Rows from block 4 of the audio encoder, named by matrix and row number. Rows with one number belong to one channel. Each number is 50 + 15 x the weight over its row's rms, rounded and kept within 0 to 99. All counts start at 0. After the name is the row's rms in percent of the matrix's.
# convs0: first width-11 conv, stride 2 (encoder.blocks.4.convs.0.weight, 128x128x11), inputs 72-74, a 11 kernel for each
# convs1: second width-11 conv (encoder.blocks.4.convs.1.weight, 128x128x11, transposed), outputs 72-74, a 11 kernel for each
convs0.38 101:37 23 22 25 41 32 45 41 54 51 58 68 62 75 50 52 39 45 25 38 35 59 40 31 35 25 36 37 37 48 44 58 54
convs0.39 096:49 52 43 43 20 25 41 56 63 54 39 69 66 67 59 46 45 45 53 46 34 32 57 33 33 33 43 47 49 56 62 70 70
convs0.40 103:57 60 39 15 16 47 67 55 51 25 34 39 60 58 61 65 58 50 42 37 41 51 16 33 43 44 45 67 64 59 35 35 51
convs0.41 098:35 43 51 47 49 35 52 48 60 55 64 52 39 27 32 35 52 57 61 61 51 64 57 39 45 33 36 37 46 55 61 67 53
convs0.42 096:89 56 49 52 66 64 69 62 74 64 61 33 27 57 49 59 45 49 36 40 38 35 25 30 28 33 36 46 48 48 34 39 43
convs0.43 103:59 46 39 45 54 61 72 67 65 59 48 54 44 41 25 20 17 18 20 39 42 50 50 51 55 53 57 59 59 54 61 55 62
convs0.44 103:57 62 36 32 26 56 42 42 63 71 72 55 47 39 37 29 49 36 40 41 41 49 32 42 51 62 57 49 55 53 43 41 43
convs0.45 098:30 32 26 21 43 51 50 42 43 38 18 53 42 52 58 60 62 48 49 54 59 62 47 46 52 42 44 42 35 45 55 49 46
convs0.46 099:52 57 57 61 75 63 49 38 51 69 57 65 61 58 58 42 52 51 60 50 56 49 41 34 63 57 81 78 93 86 78 74 68
convs0.47 104:44 35 38 56 60 42 30 31 33 39 27 44 65 55 70 65 47 34 66 80 77 65 64 62 60 60 67 67 72 48 38 26 32
convs0.48 096:90 75 67 47 41 43 55 63 32 25 42 47 47 58 56 49 46 68 65 58 59 50 60 72 61 65 55 57 56 43 41 35 33
convs0.49 099:44 48 40 48 47 47 48 43 26 14 14 52 42 51 46 45 58 39 43 42 47 35 80 65 61 44 52 51 46 35 22 24 26
convs0.50 096:48 34 34 24 34 38 37 41 40 32 54 42 62 62 60 58 60 50 61 71 58 70 17 18 26 31 29 24 21 12 14 33 48
convs0.51 099:52 52 61 53 43 42 63 54 62 53 63 37 51 40 37 45 33 43 37 41 42 49 51 49 54 57 48 40 31 24 29 33 46
convs0.52 100:47 51 33 49 31 41 53 68 65 67 55 49 46 53 54 68 67 67 61 56 48 45 61 60 66 65 68 60 64 51 55 39 39
convs0.53 097:64 69 48 48 44 66 49 48 44 59 47 50 64 61 61 51 56 47 46 42 52 48 57 64 59 63 55 51 58 51 55 47 38
convs0.54 100:38 52 42 34 32 40 16 30 16 13 21 85 76 64 67 63 63 54 39 37 34 39 61 47 53 46 42 33 27 39 43 61 58
convs0.55 095:32 17 30 46 42 47 57 63 80 73 54 37 43 40 48 45 39 41 38 50 35 39 47 57 51 58 52 46 40 37 40 32 27
convs0.56 098:77 51 41 36 55 45 64 63 62 44 34 62 71 54 40 07 18 55 76 95 82 67 79 79 62 58 51 63 62 70 77 67 66
convs0.57 097:44 43 35 26 50 23 17 26 41 55 49 56 63 69 72 73 76 64 36 31 28 31 49 54 53 56 64 60 46 30 34 30 30
convs0.58 096:33 30 34 39 38 42 42 51 48 46 46 56 70 74 74 63 52 45 57 54 60 45 93 74 75 47 47 27 35 37 51 68 71
convs0.59 101:71 56 58 45 33 43 40 61 63 62 54 52 43 50 60 54 40 48 45 52 59 54 61 60 52 50 57 55 48 58 42 32 28
convs0.60 109:51 50 55 59 56 46 45 57 57 56 59 61 34 57 47 28 23 39 62 77 76 62 70 44 32 37 49 50 52 48 52 47 54
convs0.61 101:72 82 87 80 60 44 39 42 48 50 56 62 52 52 46 50 71 69 79 67 62 54 48 44 47 57 59 53 48 39 52 45 48
convs0.62 098:37 40 37 28 48 35 59 40 63 56 60 47 50 52 55 50 51 54 62 53 50 59 46 42 40 42 40 41 41 48 55 58 56
convs0.63 097:61 67 63 66 80 70 52 67 62 55 48 60 37 41 56 53 44 40 36 41 38 39 78 64 54 42 45 52 56 60 55 54 30
convs0.64 098:56 53 59 58 55 55 50 45 36 34 28 54 50 63 62 79 65 65 58 54 50 40 66 70 65 53 45 38 35 29 15 11 05
convs0.65 096:44 46 45 44 37 47 41 44 51 60 54 51 49 51 35 24 29 34 42 59 59 63 56 56 36 39 21 33 19 39 36 50 62
convs0.66 098:19 35 52 50 50 46 42 53 50 69 74 54 48 41 47 43 23 34 43 52 44 64 49 38 46 34 46 43 52 61 56 50 40
convs0.67 104:53 58 41 37 31 48 69 87 99 58 67 56 57 62 55 42 38 34 45 62 68 57 45 49 57 39 45 31 42 44 53 54 44
convs0.68 099:42 46 42 45 46 53 61 67 65 46 48 52 46 48 47 52 41 61 46 53 30 37 22 46 51 44 52 40 44 38 46 41 37
convs0.69 100:87 56 50 33 27 20 20 32 25 38 50 63 50 35 26 35 39 54 49 47 39 39 69 53 52 48 40 43 40 40 30 36 36
convs0.70 099:86 69 53 48 58 57 62 30 46 43 44 54 67 54 55 57 59 60 60 51 52 48 68 53 57 52 50 36 33 25 09 22 32
convs0.71 103:51 43 52 63 58 55 44 34 32 39 49 48 58 58 71 42 47 52 57 54 39 32 43 44 48 46 50 44 44 38 51 47 65
convs0.72 099:33 38 45 48 45 50 46 59 45 49 48 56 47 45 45 45 42 49 44 40 38 35 82 73 75 68 70 72 68 73 60 55 31
convs0.73 099:98 56 45 33 35 31 41 44 47 48 39 64 71 61 62 61 55 49 45 42 47 49 68 69 66 64 48 34 34 26 41 47 61
convs0.74 101:50 42 42 40 37 46 40 48 40 49 46 58 65 55 60 59 67 66 55 38 43 56 57 52 21 19 12 15 00 07 07 16 14
convs0.75 095:37 38 33 45 49 44 44 44 40 40 56 53 54 59 47 54 54 52 54 53 51 43 42 38 50 55 68 55 62 65 76 83 85
convs0.76 104:27 41 40 45 38 46 44 50 53 59 57 21 36 45 47 51 45 53 59 52 66 55 41 46 54 53 42 43 45 40 35 47 52
convs0.77 100:68 57 55 51 53 49 45 58 73 60 73 44 41 31 60 55 65 42 56 52 57 59 50 55 41 41 33 34 29 22 19 15 04
convs0.78 095:89 90 79 78 51 29 18 30 17 30 47 28 19 24 39 53 48 40 43 49 54 47 35 32 19 35 39 50 46 54 49 48 48
convs0.79 098:44 51 33 32 29 33 25 18 15 33 29 68 55 57 40 37 41 46 41 39 32 34 44 51 41 56 47 60 41 39 33 46 53
convs0.80 108:59 75 88 87 68 67 48 45 48 41 39 33 39 67 76 67 68 76 46 35 22 15 40 50 48 47 39 38 30 43 61 70 71
convs0.81 102:87 78 62 43 46 47 44 41 32 41 53 42 39 57 54 48 43 39 29 34 29 35 59 67 48 48 41 42 41 36 35 32 37
convs0.82 097:34 47 48 48 41 42 29 46 64 80 54 38 31 49 69 71 64 55 52 55 59 45 31 37 33 39 40 51 40 46 35 42 32
convs0.83 100:57 61 63 55 44 38 47 45 51 40 31 30 21 30 41 37 36 38 41 40 44 52 32 36 27 41 39 59 39 67 72 93 96
convs1.38 103:21 48 64 81 82 94 94 75 56 42 35 60 68 69 55 52 51 69 56 42 58 51 40 54 49 43 49 65 72 53 22 21 38
convs1.39 097:75 55 46 33 48 49 71 63 44 35 32 46 26 23 35 64 72 64 78 62 54 48 76 61 52 50 64 61 50 37 18 51 66
convs1.40 103:39 36 38 41 47 59 53 25 40 22 31 43 51 54 40 52 66 67 39 54 34 58 46 56 26 37 75 82 72 64 48 54 46
convs1.41 108:70 65 52 59 78 76 48 50 53 43 46 62 62 42 50 42 36 79 58 54 29 39 26 47 42 63 61 20 21 35 48 42 36
convs1.42 084:33 40 45 27 39 42 54 71 52 40 46 56 58 72 54 56 37 29 42 53 48 30 57 51 43 45 57 46 59 42 60 79 79
convs1.43 107:48 42 49 54 51 34 38 72 67 72 65 60 67 54 51 53 41 61 65 65 47 39 59 56 50 49 65 72 46 39 54 63 72
convs1.44 088:10 13 39 63 58 64 59 37 60 71 69 51 48 43 27 56 36 50 47 67 63 74 61 45 51 56 51 32 54 51 27 43 64
convs1.45 102:53 33 33 16 53 68 67 49 56 41 43 85 63 46 60 59 28 28 49 42 68 29 47 40 61 65 53 54 57 35 33 72 54
convs1.46 093:00 13 31 63 64 52 62 62 43 21 32 65 78 69 66 58 64 64 63 48 49 38 61 65 69 63 66 65 52 54 50 56 54
convs1.47 102:62 62 63 50 45 59 53 56 71 75 72 35 26 54 39 52 30 33 33 61 42 56 19 42 62 62 56 42 27 32 45 54 33
convs1.48 093:36 45 42 57 64 62 46 48 51 38 42 69 50 60 54 47 44 34 31 25 29 23 48 59 50 48 61 52 50 19 37 32 30
convs1.49 089:50 63 84 92 86 63 59 63 73 46 42 19 35 37 46 44 35 34 28 54 24 38 35 41 51 55 38 14 24 36 64 56 45
convs1.50 083:19 36 30 44 45 51 50 47 44 55 42 40 35 49 42 15 00 15 37 28 38 35 40 66 47 32 79 66 61 58 71 68 55
convs1.51 099:55 50 59 49 61 74 44 42 37 64 50 75 68 59 50 42 60 49 40 39 60 78 51 55 63 62 73 56 57 66 46 32 62
convs1.52 104:37 35 30 35 39 41 52 55 45 63 52 82 60 65 68 67 42 35 50 44 47 43 65 56 47 63 71 60 39 45 52 33 56
convs1.53 106:54 67 69 53 41 47 67 68 50 36 33 55 41 34 39 45 49 43 37 37 39 48 38 40 45 43 53 53 53 41 52 67 73
convs1.54 096:56 50 60 59 63 57 43 41 64 77 74 39 48 28 45 38 46 58 32 45 75 54 44 46 64 54 48 50 53 31 36 43 44
convs1.55 100:49 28 37 45 50 59 38 35 55 53 51 81 66 45 61 44 45 52 41 49 55 44 43 64 71 68 63 37 45 53 54 51 47
convs1.56 083:52 57 77 94 73 49 53 53 46 55 43 80 65 51 55 62 48 36 54 26 26 14 41 34 45 51 49 35 28 54 60 60 57
convs1.57 081:27 44 43 47 40 55 38 58 55 55 44 59 50 57 60 51 24 34 46 40 50 36 42 43 49 32 49 67 64 38 39 30 37
convs1.58 107:60 54 39 34 57 39 59 57 61 36 38 39 34 16 36 39 61 82 95 81 57 53 48 70 63 65 53 58 56 59 65 69 51
convs1.59 093:21 31 38 35 38 38 61 54 48 46 55 87 76 61 51 38 54 40 13 35 23 44 54 36 54 41 35 44 66 47 51 36 74
convs1.60 115:45 43 28 58 43 49 54 43 36 36 55 33 59 25 46 43 56 57 38 47 66 61 67 81 61 68 67 75 55 86 73 79 86
convs1.61 097:59 66 52 64 59 49 53 62 73 41 44 61 72 56 56 56 56 46 64 59 49 54 47 65 50 27 34 12 21 73 66 51 70
convs1.62 116:49 44 65 57 71 68 61 44 35 47 40 52 50 43 47 42 35 46 69 69 54 59 44 45 43 22 38 34 31 56 49 46 48
convs1.63 098:64 47 52 62 68 53 45 43 40 18 16 62 60 40 43 47 52 41 38 34 22 42 47 39 30 32 35 45 71 64 67 57 50
convs1.64 097:47 51 53 63 75 79 65 43 40 43 46 51 42 43 47 58 35 18 15 14 13 09 55 52 51 50 44 51 61 45 45 63 79
convs1.65 092:55 51 53 65 73 76 70 57 46 32 32 23 15 09 31 27 28 40 43 45 48 37 61 61 78 81 71 70 69 62 46 31 44
convs1.66 114:00 20 45 65 52 65 54 57 61 65 53 85 45 42 57 66 49 56 42 44 27 29 51 52 54 59 53 56 70 50 65 77 45
convs1.67 097:61 45 58 53 31 40 65 74 57 43 60 44 47 56 48 56 62 63 40 47 45 47 30 43 55 45 36 10 39 45 21 29 38
convs1.68 090:48 61 64 71 82 72 55 22 40 49 65 56 53 47 53 43 61 51 43 55 64 50 59 59 65 82 64 62 50 43 56 65 58
convs1.69 101:37 49 72 74 56 46 60 63 76 47 39 54 58 66 78 68 62 54 54 52 52 51 48 49 37 50 41 46 40 36 44 59 55
convs1.70 099:35 43 36 27 38 59 56 39 55 68 65 61 55 34 37 40 46 46 34 54 52 57 50 54 61 62 60 44 52 45 24 45 39
convs1.71 097:54 52 72 53 53 69 54 65 60 61 68 58 55 61 73 56 45 28 47 41 40 60 49 38 40 33 49 37 30 45 61 56 46
convs1.72 123:58 61 52 56 55 52 55 57 54 50 50 57 39 42 40 29 23 19 11 33 51 58 42 44 51 67 74 86 65 46 37 37 45
convs1.73 092:65 41 32 25 43 67 72 80 62 50 45 39 59 68 75 66 57 46 60 58 54 69 47 60 59 49 49 22 39 61 67 52 50
convs1.74 102:65 67 64 56 62 59 64 48 45 48 35 09 07 01 32 33 35 55 66 50 44 38 76 68 72 74 71 68 53 51 48 50 52
convs1.75 087:56 71 65 50 67 54 39 28 35 38 23 30 46 26 24 19 41 28 54 58 60 49 52 62 47 45 62 42 27 28 49 51 49
convs1.76 096:48 55 61 47 69 88 66 54 71 79 78 71 41 52 63 40 51 55 74 69 64 82 49 43 66 60 48 65 70 60 49 65 95
convs1.77 100:47 47 37 49 40 54 44 53 53 62 53 19 34 53 20 46 50 39 47 50 54 61 75 47 30 34 42 16 33 52 69 60 58
convs1.78 088:48 61 65 48 35 51 45 59 55 45 42 43 44 58 59 52 51 36 35 34 34 50 40 55 59 43 51 44 56 59 67 68 57
convs1.79 090:41 51 67 54 68 81 78 61 44 36 29 33 29 39 53 56 39 50 49 51 36 58 52 67 58 39 52 43 30 61 55 56 52
convs1.80 099:26 32 33 35 45 52 28 31 52 59 50 51 49 52 51 29 30 36 35 35 24 55 32 43 47 65 28 45 16 30 35 35 20
convs1.81 096:78 52 59 46 49 58 57 43 56 61 53 53 52 48 49 33 42 32 47 52 54 66 66 60 53 66 62 72 70 84 73 52 67
convs1.82 093:76 57 52 48 40 54 48 54 45 73 58 19 48 51 54 39 40 68 66 68 80 71 56 60 50 56 38 46 56 37 29 39 27
convs1.83 096:41 63 65 68 60 48 45 56 55 55 52 36 44 30 41 32 25 28 43 43 57 67 57 52 50 52 75 58 36 42 46 53 51